Rows from block 2 of a small class-conditioned image diffusion model, named by matrix and row number. Rows with one number belong to one neuron. Each number is 500 + 40 x the weight over its row's rms, rounded and kept within 0 to 999. All counts start at 0. Numbers have three digits each.
After each neuron's rows are labels from the 100 images, of 14976 (inputs lightly noised), where the neuron reaches its highest value: "responds to" is what is common among them. Only what is clearly more common there than usual is listed. The data: analogue clock faces.
# fc1: MLP up (model.blocks.2.mlp.fc1.weight, 576x192), inputs 0-95
# fc2: MLP down (model.blocks.2.mlp.fc2.weight, 192x576, transposed), outputs 0-95

fc1.428:537505567432575487476497500512540501424500508495559470507471430474507524538505544471481541502495409532527572523487526495475454457507467594519509474531500532462573505452464491576434509527495479488510484569525482412519534472558459531537543522476532457474455589581530508526453482438550432481
fc2.428:466436462562460471484498550519469549533562472497507528498537564486439437493475461514420443490457507494465485461501531541533502531545549467484538511525475472597498477509512457498550425584528543525521522403462533487501508493495489486495496491528417507565536400507442471518487483555506503516
responds to: minute hand past 6; minutes: 30 to 34

fc1.80:441519481458488496506488545555488518411502504492567494513472496531480446460499503475446511468498472479506414443458488531464543556497522428499530439480451494500464494471524506522499515553429550518550443426454511429511517479492581547444466513532467473497451566448494506531523531462562441446
fc2.80:481519488492532472495471531503500444465466490589511428499515517465527526488582575564441451468500457475477527456496541576531544447443491477432487498483580524419454493428438533479471480508466481601532487446494473494434515433522525413473494556499481493536484488458472554500459527482507488504
responds to: minute hand past 7; minutes: 35 to 39

fc1.28:486563520538501494515509502540508458477464577655504512508558496525571478497479446430581523454533516533531522483504501456491580469479479484550536506509489526454562493524514477508505448504388488445579514508510503521579524437539468516502546520535482538530498524489509490407507435549465465524
fc2.28:480441449506481458511497498460580541516528466434476523461564530488459493522508587543462473433484470472515485453517451534517479509567492507482554498479478472458480446477430486570451536550549556541460462531508508460411505538468494432494514502580511510552543484490525515534522554447519517498
responds to: minute hand past 1; minutes: 5 to 9

fc1.410:502490450467518492461476470485536444571493422405520547473496481476484495543454504495467541550505393463487505525493493571468442489538476465509426424482474465506447454488433557447507580522516522481415449493532478464470550560447466512498545445498525510526504511460472457489497509496471510458
fc2.410:493506514463463471492516523487523533551499505392519446500516499561473406532521480557536559490477492417475495521498511584522484536561552489465532470485501472419512496510484556504499560511486450484438429548551533493510547542434454519528510464482497449518582510506471494524544534488472504536
responds to: minute hand past 10; minutes: 50 to 54; hour 10

fc1.141:475414443547503460498508551521461474534487545554472496578474458474486450550472455517567478483472520497514416534478522531475502483486482403466445484483452467520483439534461501569502527483592478605479595482531528487530497494584469517551424533472459532472540468462453453509534466491484549519
fc2.141:487465505545477470435518558514485438519490509560446532545425513453529555531470513490518465422469514490495452526534532530535494495428485485487522471378493501510478517545506526546545413550524460527502491535504532467492510519529439472545467567477536577502532448439409451506583480518459542460
responds to: minute hand past 9; minutes: 45 to 49; hour 9

fc1.401:456439500441489503518533518574532591544486560538467508455511520532461517509571519473502466487420478528499508439441513481462499441561534498529540489544477499542499436460519431578471545519566563526473524474488451579422553455487484540488533492504504509472507572453495515518460507512558409514
fc2.401:486520501484494450432466509521503487482484594531467581505458422505498466526493494528491487484455520444496490550534560457545538473523515488506558538470564500513453504492457565500577520581492521497506480447436475464471471484598550564548522552493579577492500472598573520492531482465508529429
responds to: minute hand past 6; minutes: 30 to 34

fc1.72:472525486496494529614482462530462499524563497563596522479569479497471547520532507459492560491485558441556468511530500441553515526485482497477562570445468480468504449520512452564440516509446488444479472525440475531560416474505532472504560491495530520524470480590512514481538584497458526457
fc2.72:510481463444407419416522536465565524480467485392494466472434540487481518507460488489570474499505551572515467493462524458474471515490549506472554468496495492490455540461541489493465567478489481489581533500497465513452533485508463525530441537415516507526522514460581512532423463486583511519
responds to: minute hand past 2; minutes: 10 to 14; minute hand past 3; minutes: 15 to 19

fc1.179:629568486471472491510491470502556531556451402471486440507463558512563556486397513532500446461475501442530551461525490499477558545508485529451462512578519530555528499545482466471491494488507430469505567526470523482488454510523489512492546491474475580506499481552394565541507459528507457489
fc2.179:548469488508506503502445476511604540451580431526581467508508486529555519509360511451510491489426493491460543508535494498506427468562492526495464546551514521533544557575508517506455536545459503456442519464453462556537481555552455504492503478492453543517531532521509499527574479519487516509
responds to: minute hand past 6; minutes: 30 to 34

fc1.240:434554477504457524487479458482587480490393381507500487491509469441502516506499531557539518516448548479552486524548480453549456515450507499485508478540494514542557450487491543504470470563486563472597504470543419476543461465469563483496497467480589495497602510553511451563488529463488445459
fc2.240:551485503502510496502462531519423509491583561440521503536540552532486445487492406433465495504491476505450516439435496560457510581523485502483466490439531512436467548522456478491538575479533446530402476461454559538487568535466482538509483522563396507501440537409431499467489471514499558508
responds to: minute hand past 9; minutes: 45 to 49

fc1.169:557530539498457468504431507515547463589472510436531532524468574490516543460518471548544451488526526474491546507538462508492538535571510512425480551472462525529470488514451513485457461416560422479484559524427458546491472526526548529508570502469436582421402579540516523439514495500483422507
fc2.169:419421501519561445511529452518517511446413485501453507422462566506491547534534477466573540420545513524517478463493471487441472497506509528519462574436546498575522409507460484513483578540506410468482532516535473544462509484500553527508494468481448524454483457467542448565464478495524520556
responds to: dots

fc1.432:445571496494512466473484544418495563478567586527488490500483453477512507484522522623498451524478487450516540462469490565541519394484553548455475526535497521464507426540478460472468442458509514471578509485555462533486460504467508514512499473528483527563545443487467474525536497468555499491
fc2.432:497542462574457505478547478473534543531496498522610559419539470527549554520465546445460547504554420460504569453463540375404442494512550559502528492508541505477537502437475447584454544545468562545570473512443507498503512555503508488519436489513575505510473485531564540535473517564449561485
responds to: numerals

fc1.235:499370511532503471482525504554507506537466482487577455531494427517595414483474546512482465466531562528511474517587504519550504520481444489585499529457497427481496551496563556393480511485480473523542552456544457486442533463453521489550523518449500501475488488438448456542560474503514570495
fc2.235:562569470514492534500469484408491462468569522542477549546423510495472526462494501471506524548453472464512542541501551513492466430486532530440519532546501490527468483498510523521485507521500497465592496446429571502582520504527488522465463439485491542556381496571556563519433510454511439475
responds to: hour 10

fc1.6:528494461530453453520443540525566577490500536524576561536524564521484458485512456442434393434579486587468550501492460497479455496512507501497450527491503507481447459504521516498511495502460543547451510434507504510530438519544512577448419473490535527430520502535473529564487478493474464530
fc2.6:506509530473547538472522469438497490526529461478411409495520435499553510558480497605515564580454489487577457509490535492500523494482533507484564461524533527514506569494450441506462533499551488450488499522529484483444517460452470446555566548535424511520478483434537477449509481520491517491
responds to: ticks

fc1.49:524548515545486535480483563467455484514480496497476464531504532509509445421495538561487516555461451500505477459465499531501463508499447477515496520564434364503483482555476460528417464527522515577474452502523511505503530455500508525516521470547466576457498519458481514567579570439525500571
fc2.49:507518478516553514452451556512432478453516534527487526520507543527498499517515518418500468491577431504539500560454525504429509535490555429570483482524502558612556521509487507546482506552519513473530434505471396438568489561535476501500495527463509473467502425508483494475471466565504465473
responds to: square case

fc1.194:493523467509521407499430623499524488491554513429541439514553477530508451468447509523541494605510511537483485493440495530447574495460525461531510527522483501486492457515487494532500537533442501471420467522421465487520508437496451445568538522421545548557520433467551494528515506481454465476
fc2.194:499502515433494464491482498566508490514553542507486530476495474517426485517433494513401492468459527528490531524553480474538581594480543463551549454509511526473518500457528503505438495537508453505532578542509513488500584413449586430470513470453483461453513512460540438506470556468472507523
responds to: hour 10

fc1.326:448464514464482556509472563450416505491611449520486520525541506545497418509481453539576495609508521528486539532489508562481515437475516494521479501479451476481471471505479505505536490485428454489476498565377503529458554458467509482492567413504543500486489503545564475522611471448487502486
fc2.326:521424481483533523496485521476545503478593491487535526534565525503493494456453580518481513493514517469482552533428494535492486555460512559492514564535566460490481446500544499473491527475419539485457472553476520489402515572464507494392504489529536445482438533521513513522592519455502479489
responds to: hour 3

fc1.352:534522529495512510485388488492561463522500496496504484467475592496548504510459575546447476540441560476496540542507486454488483491504442530426510534517460546482513489616447567517519542486520476561525507533436498418501434437524512554491482520523461559429589522493458582511551462499505470532
fc2.352:565516539459532499504485502546589523519492467564534521522527512554537507546447550542477422470518496542487640545488505601495530472530494501506483578509539490496498482513451502516472523537551446547504429510507494533529399568490461495528510445505511517438475459533457500471511555550499530564
responds to: minute hand past 6; minutes: 30 to 34

fc1.458:398463486451492478482496499561467541495550487491535464498478464547547551499517466525434519531532512406450502475520472492469547419511500536508532445501519538512469438545508475488530423510495540494588445423492506578528439533496541513525447515494551485513522535498496493499557523425556477511
fc2.458:580566514560480572515467471458439518476515475491514571528533504485446494476542510467562436525453524555490470452461497486538491593429474480530515536517489473506518534465484503508492547431491468474443504499488523447466566436489487514495521482550452528496485500465464548540520508581451531474
responds to: hour 4; hour 10

fc1.298:534478450509512533528524510499479583582527545430478484536436522461518548461526485531478453476510576472553527491451463474560501540548498557520508473540436430573483542524465519499502515413588603483494535505539474491442486577522508496530480481577484533440608487525445487491479474523458540473
fc2.298:476474526441522526480531490512502563522497496442518527447449459502448530492485447489455497467480526519456516492527418531501509529477501583569515472553458493545466619517476549502461457488413540546490494516495490516440477517398456487526502512495512533435485485532516477560562442489466540470
responds to: hour 1

fc1.125:506546543436497544529432519491496521567414523511579476423473473477485468483505468529479522511509512459452544410500462471556489597488551525507573479488558478547524431446465479541469587475524481565468399523511467558441493535503520444479439497457474555451458503455491538530417504502518436516
fc2.125:474508423556537497517546480533539504459552468517400501538508473489498575547491526521524458532439496537542487540464524510453504470521505510504438500474434504454503515537507506468487383543480509448507576507495523417528521488551521524544587434546566460551532460558535437433613515492446525443
responds to: square case

fc1.359:424506518557516395528493442507512481457492482561508499418510516480473519436473513488566559492447506530520531473492503501497482437514468550535466464520444500504526437493431492477553504569552445561493466511484507513455535507481519490540466545430455475576430525586487558571469457444506498536
fc2.359:605452522491536502477444583483521549434517546442477468565529426537450511538494550487414512518485424517435550554466508535466556457542512473505520497482564496497480533467541548476482448518512563495481492489454570500542524490505476511541463525511461510445529475505449433537498536446491512477
responds to: hour 5

fc1.185:502467537475526568540545511507426566518535449505516349527501476472447493534524485482453541496455471466474555510485558512565463507468448533571545447480474441591523573422423472519519477466529458516411573508558475503538511537500478506542487501399498511465421496542524470499442474534527446481
fc2.185:512529498525499583484495484517498531535587434485498488511493472515491504504514476532500566492450500444517537513484520513412500447461504485602476495441608484587458559406424541474485485476573462561485545506473544425490477505526488485508481464400447506540460445559530462534475498511426575480
responds to: hour 11

fc1.190:526543545488487513495531534415518457473481554494461483469396544467499495555525488559430533472531457479532496573482496582500506441537528453397511557499432500542554435509483462521480450476433484410429476455500467519547530470420570497546517487541409532493490462483495523502446433457559497459
fc2.190:467583498523473538481528543492489593490441473527534545454527473493479492471444503535524539566531478523460533446456478486528627489494523570471522525563586542466579486459543480465473511469421500482550566512565555536481523593520482489555472494513501551542491560505541504459467446503474521531
responds to: numerals

fc1.532:537498426442474547522508547424589462560519564527502514491557531509427511451529552529553547562490496516513535435529496550503496546563530571485480504595437476557488616499434542518544497479468391420525522534503430505501471580515513492415483473472462558516441548452499519473496499529454509519
fc2.532:469466485458482445572482458593612511512496540513461483495499492481516453478471479486532538470481430528472524467536483474549417522453549498509510470539518535493476476579489589529424573520538392571464486497476454479472507519503551432476480494559575458476530511469545525564562522496490473581
responds to: four ticks

fc1.154:483414484518519552484507492451446493526467417516510468503583550599502509558480453535520471487549449517505547503437452501524519423480553494531508488443441582516504532502521493542544462488462450451415430437433484511473528533517476539464505499484433496496500493527488516499545505469542512509
fc2.154:541480491491504510458482472544586542431424449483521490510545495555559516564493503492576476489578488521543478463471457501542463413502530453487484516392514467427458536540526539543438523470515516531488445488540524456508483574503476416472514569507486532528539520523499561512597548492536427468
responds to: minute hand past 11; minutes: 55 to 59; minute hand past 5; minutes: 25 to 29

fc1.456:543532433532423465504523484524499485492517550526490498562548501482576524430510545530509523537490463474532488550486502454492507547493454500519489482506522564596558490447432473502521578518496485462538531451492539485538540466489492536489537425452448502418464432437455546506499479512523508518
fc2.456:536533405475497553439549489537454431529518475482430486504473455532469506441492550511579483502405451505424518438518511438527571476520414538438482574497462555483528471518512454517526530600513511571500562514464442549516477500520532466546458458488481471564509567505493577458527459551459540503
responds to: second hand; square case

fc1.294:497484556480486452489437462463465477416494443522472583487511443475499525557498511493523526446467451533541488565464476538478552457527502621531504552567503507446450499501488566427515481555511483467503479446506482501472569466483459489385441427542443484568474531514537506479425442419538481487
fc2.294:486521479534443534542434540488457435588477504528538404521595554509546524470479529475439402578495476459460429466503548416462455530580560499489506499472543512531569493516576424497538501461440477509516453546517558490510533513505491454547573557471539452487488447428505456423504446595514482506
responds to: dark face

fc1.132:465495420510448497567511494494539511491553473564527518451504512473425537455457462494531468542496460527535469509489555503502532483515429489531436503508500427522380468501382545464462538481478447462431488507515505412560511503509514456503476495560543567589510547510484506547501578473478518453
fc2.132:492437495474454513577570491581548469480491514517537533506518449514529463462474410573455456486547438449497527479491510533443484542508428457505558465484478535546514454464464517452463519528587491540473487509501460463549514489414517416420467516521523416520481515521462492511478477516513523519
responds to: four ticks

fc1.15:497452452528507471451531487483538521496515483467499547486509449495494504535539454508538558493449449460519548566462509500474487472473544497492437541555515520545538551492523556501550420504507561446458492493445460524570484501545544497580513513466475518419535445545499546426479482445568437543
fc2.15:493529521565493546557550526519550539475510479468523481394523473445515483501527446482459566554494466492457518492474471515503535496490521497470516517492571480442472462405490525554513586413481488590492545463490534511505539528450477487485410500506460511489527521555486513445491505434457526447
responds to: dark face

fc1.374:540526453501517410439460476391474481513545526525478533549454559490573489505568550518525514467478507501525528522432490498518501520513475498450542483485501520549494481563501512491467487515515519555516511492460511461432429489436498512460553547576580484531540452431460452492495563520511520462
fc2.374:435484518492529480453498536424492507465557531462504479477479563443520504478475574505530554565527441511450535503448481505454476429501463523509583471464498471509455449486479555489527552482523494536544532520499513526489467556450449531458522541539493464483546457508531434512500490520461492483
responds to: minute hand past 1; minutes: 5 to 9; hour 2

fc1.436:535551508500482449492472520530480437468540453526458542556535521555506472502540502464541546484512506459544540469496490538442468405460430493451532474572485502452514545415544512495532536511477446510426433467514440499488497517433477570492547442517502521522487478554576478554419504443525496518
fc2.436:483474536498503479489541480470515487482511480494492460438467492477449510474515442576445556484456515511564528539527411492461511483500450459544575513503518544466534537468479483544551495489522479490508578494539546528488501489522488518535516484486466536566466475543421465474544542451493502454
responds to: minute hand past 10; minutes: 50 to 54

fc1.211:536485495570557446455460526422442442516470494494515493520448529492524507559500561485514437483467542446456494466475513594508449527511448451461502448541458531574530551562500482521580508578467581472463454493463414535485469491478467481444539556496526557526514486406447460562480542466563553551
fc2.211:500493461577561462519459500534482488506509454482583510544458528482535460529504535458482499517499546434393539424477590478538458423511518432555505562486439485514477497515517461530499637557418487459473465515531446469474466499467541415451550512438512484467521566549421484532499552509479484486
responds to: minute hand past 2; minutes: 10 to 14; hour 2

fc1.153:528569535561486487594528516518547489508445530413572479545465456489481533544512556552483426529537459499490525493498560507435457493557541464512537568425479531527439572495520469481447492444412499503538551501434474508470467465436524469524567496463457504507493509505566549543492517430530537503
fc2.153:513424567538577498520603512539533486482501441495511517403497538523467460537511570515524538433567551611515545486482470484434489466551439510496508566499469442579524482502470532541480522515470487542537541543519460489486456502468567512522496455450491498552505497443541455507445558516548565425
responds to: dots

fc1.13:534518538560547495496556493469434476527432480495529479527477548520435467494508505461488514505411499510521503501424486518490507452498433486489486495500464526535430505502549503620540483467392478528444539461472494520451502532528511506600506473449563499576475454486483443496507475534538547444
fc2.13:563484472481514471542488460579562511583569527459547488471520521438472422469440550497525499519436514561396467485485526434505457533547555539513478515552460538519511455497499445449435505485451489502532514527471481495526503439438557495488420493553484460455573507478562479537533582485523490522
responds to: four ticks

fc1.136:469483511516481495462479513523530485508532508456489436498394500392448505469516560529578456474524445509533513450474503472454399548464563466521396487526483436508492478419493462463523536510602478539521491503497532456443506510549515548472489523517551551505468425523497554517487458462558506526
fc2.136:442489474560571501557495475486494496493508468506425526442653528520469515538469499473404543463467526517494474546531441541531528425549483433473596479455533493496536522558424453566472455537496544492474495525503453469529495478467500415451494475529481506567496526536501500523591536467478463492
responds to: four ticks

fc1.538:493471398537471535460523537501536498545450477526503479543460472526512474474496535563523521476507469459527553545553442546471473539502501467461472540461588479514440583458499488469510461528497377534527538541528538547524470530529491523507500521514435460459534531521430471443526449483467459477
fc2.538:493492627516498535532525488424509592440532434439495525487538479480502494481525508525435526513497592534447538466455595543455527556540451485528497479514464487495540443519451536548497561482489511498479492511575540509487506481448612417426517456486529542574475558490494448554458523544451462524
responds to: four ticks

fc1.272:518442481521431442439513543474565468514505502479525506494488475459513497480483452530516507525459501546448492488553485522512464547560474463531488553485436523522384504545444476517476516555489508554494426479525519459466523410448457523509529537515514485480555503544499524508468524502458547482
fc2.272:442503541547497501537514453496476509440503485593479444456563519455504466410428494456475570456505503506534465400563519450508478514494541427565496541507535561455557466444457536457499448431483470478531554583526533486524542575494441482527521526477421546516456526504477502477575499514495502516
responds to: four ticks

fc1.382:462493531464508535537497428441534465541514477471496427496498513502515428554522591466497466459477483527413611491502437495512481450537503563490443388500437476525626471471497532492454550506536462471451476498502486482498471490526497469522500580471551496478472517517499506458435486436512420442
fc2.382:456605528475471527478537411483472483559564508521447501489521510504489453521476530498475533515425512572474579555508412475469484507499515541576463518399510503527495531449486520500491522475503527566519491519464499435467519444487522434439400475509522478535530411491482496564508475542435535461
responds to: hour 12

fc1.66:512492469498547508424573465474439534546564558510487582539496475457558505506478488512507558443485537452477600543542539520470498446500504518519515548522528454463493476454513510518481545449480503549485468488504546459502491456553469503439465482450494550493531498511481565483508499458600413466
fc2.66:509491586521486471489455476510519481467494514488505443467518497557383498444506497499447451524533448531478449491354478499514524563513540469467489445487516525546519538486506513479500446537568499460557517470406464536476517515423467550501488487554495484534494549513504436542523462506446564574
responds to: square case

fc1.474:515481489511504459528521492523550489532508521412526574518450405507507526444487493526472463466462506436503421455499478497467488482490517531449472476470479464556503517490565494538543511478419574409538573498403500488533519526506514425482514471421483534561508510456537475530497452466503553460
fc2.474:472465480565466491469464500504470483442499425510451513523526480474545556490530579494456464469577454602543514476489476508466463473495571458503509479483511544525548577486422536552509459496470497530506472496525489443505465534525481496536525512541542422546488474539476537516494433529549576471
responds to: minute hand past 6; minutes: 30 to 34

fc1.247:464420408457456498500495533390469523507503484492496529490558521568468425470456486507499511418459508458525449523421538474471515496453454441510506512504448504507529498512495583488528494527499594473527563583541510511494487504519445452539481496505413467444592463540464432476470477490471455499
fc2.247:572510477433455453540510506488476546516543513497445525500470424462489516497435454491442435477544494561522498455508446564408447459438478503514531487474437449542566507493533572592455539553474487492503441521534552543452433553514512461509503579465537547490475457429438474489536549499498551569
responds to: minute hand past 3; minutes: 15 to 19

fc1.163:478451446555519522504488491504533501491524472474488545492547491501536511487489450469545446541555479494550472512560448439455532494565500387560485468478527507453422434514472527495487519528475490473474410457439498557509505498525515524507544510436480427567442551491536477496522493502440586545
fc2.163:458556461491489538467563549502508537485513482499459460472491575516510525514463537484513555556549395527443509435497483410447488498491488463555551530417561518492459444397458541555439522519455535480541489514469493458539469507549550474523523473408532471494544556558472519534508481490464510432
responds to: hour 3; hour 2

fc1.321:507495558505524505526526530456475536424528468491436434451503501578470458527550482463484537533480466503502485531444515518512450483502531521544503444482463538500472433497506440522520424482460558504556423536478541555472541455489522530557488533488526461529425523475555554521567613551503536472
fc2.321:521459543561484490505613509475508550505571497447460470564519519542393544470570533489527500444556538480497510462497510567463538520585449455454430426543479443540509470464464501560435574475488451549510504484500480483514447500497479502515453478483550579452446514442432497523532512567516478519
responds to: dots

fc1.284:550437513506450567539543425523519490480570562487469467448491572528499574445463496500480451516459550463497480532576565462468549489520452507466511504463517490576483454493497509560491472468475522527514566499440449484487527589513547494509465442498507527409505463531488527520486506515448475519
fc2.284:530440509385556519494469485553503508482581593494514538432490479480485511494485503541464530540471520569452492538579429518512540524511517528555608529503473485507525453424486449582505490508543481542502508460532454480486462505499449461437469537538491624461487473516542468501476542468492520556
responds to: four ticks

fc1.439:488516476517507428483549510495494557563439443550449528557504456437487508481521434485523463528523506575476446492585490598586508565487548486513439487498471526536494499506422510488468493508483555569495447480505512538525496531477532487402477482515517490443458536528444470447527489481412516438
fc2.439:481488498519578575536521516521508441513544538434491505531564501543495528525515485497505540471503420446507506538449488492417498472536457483496484515521492497504530563535436504506564512558484586433500516528453504479543484488468458523513448497439535511430491569445519464530518440452554477518
responds to: hour 8; hour 7

fc1.126:535475476537505467526512459604466494549486539515535518543526465513525437495501494446526556495469550480514415572501540494471460499427530473548514439529514493458490458500525503521508571465486468494465478513510463499516470539503497442478496500475427479607493502550505494504486435527473506452
fc2.126:532486482468476471443541575544462481490478485484501448444525452541480504491452495473489604512502500540451491548551526429459480517458481524507518499485472512456464547499494452557491482480506515521524534474536480470510476528464517398492449492508491530501507483579565542469484486503589466457
responds to: second hand; hour 8; hour 2

fc1.345:481504485499530482484524498431480572452521511439432443495450498530514520479534528526490506461499584482521515485460446467508472551484513521500539457546506482508489539583545488515564481480450579481527484469519516435428501540497587509477514513466524555474501500437473509523512476564544536522
fc2.345:464442507458540496441461516486511546483425496489590515475515448472531516536433498510473490501479494467498495479447441533493554516484581518490546600513601465500479547391535576518542558454495551564541505438463503588441463507475504484486496545491519461464452511489473436456526495513520548510
responds to: minute hand past 7; minutes: 35 to 39; hour 7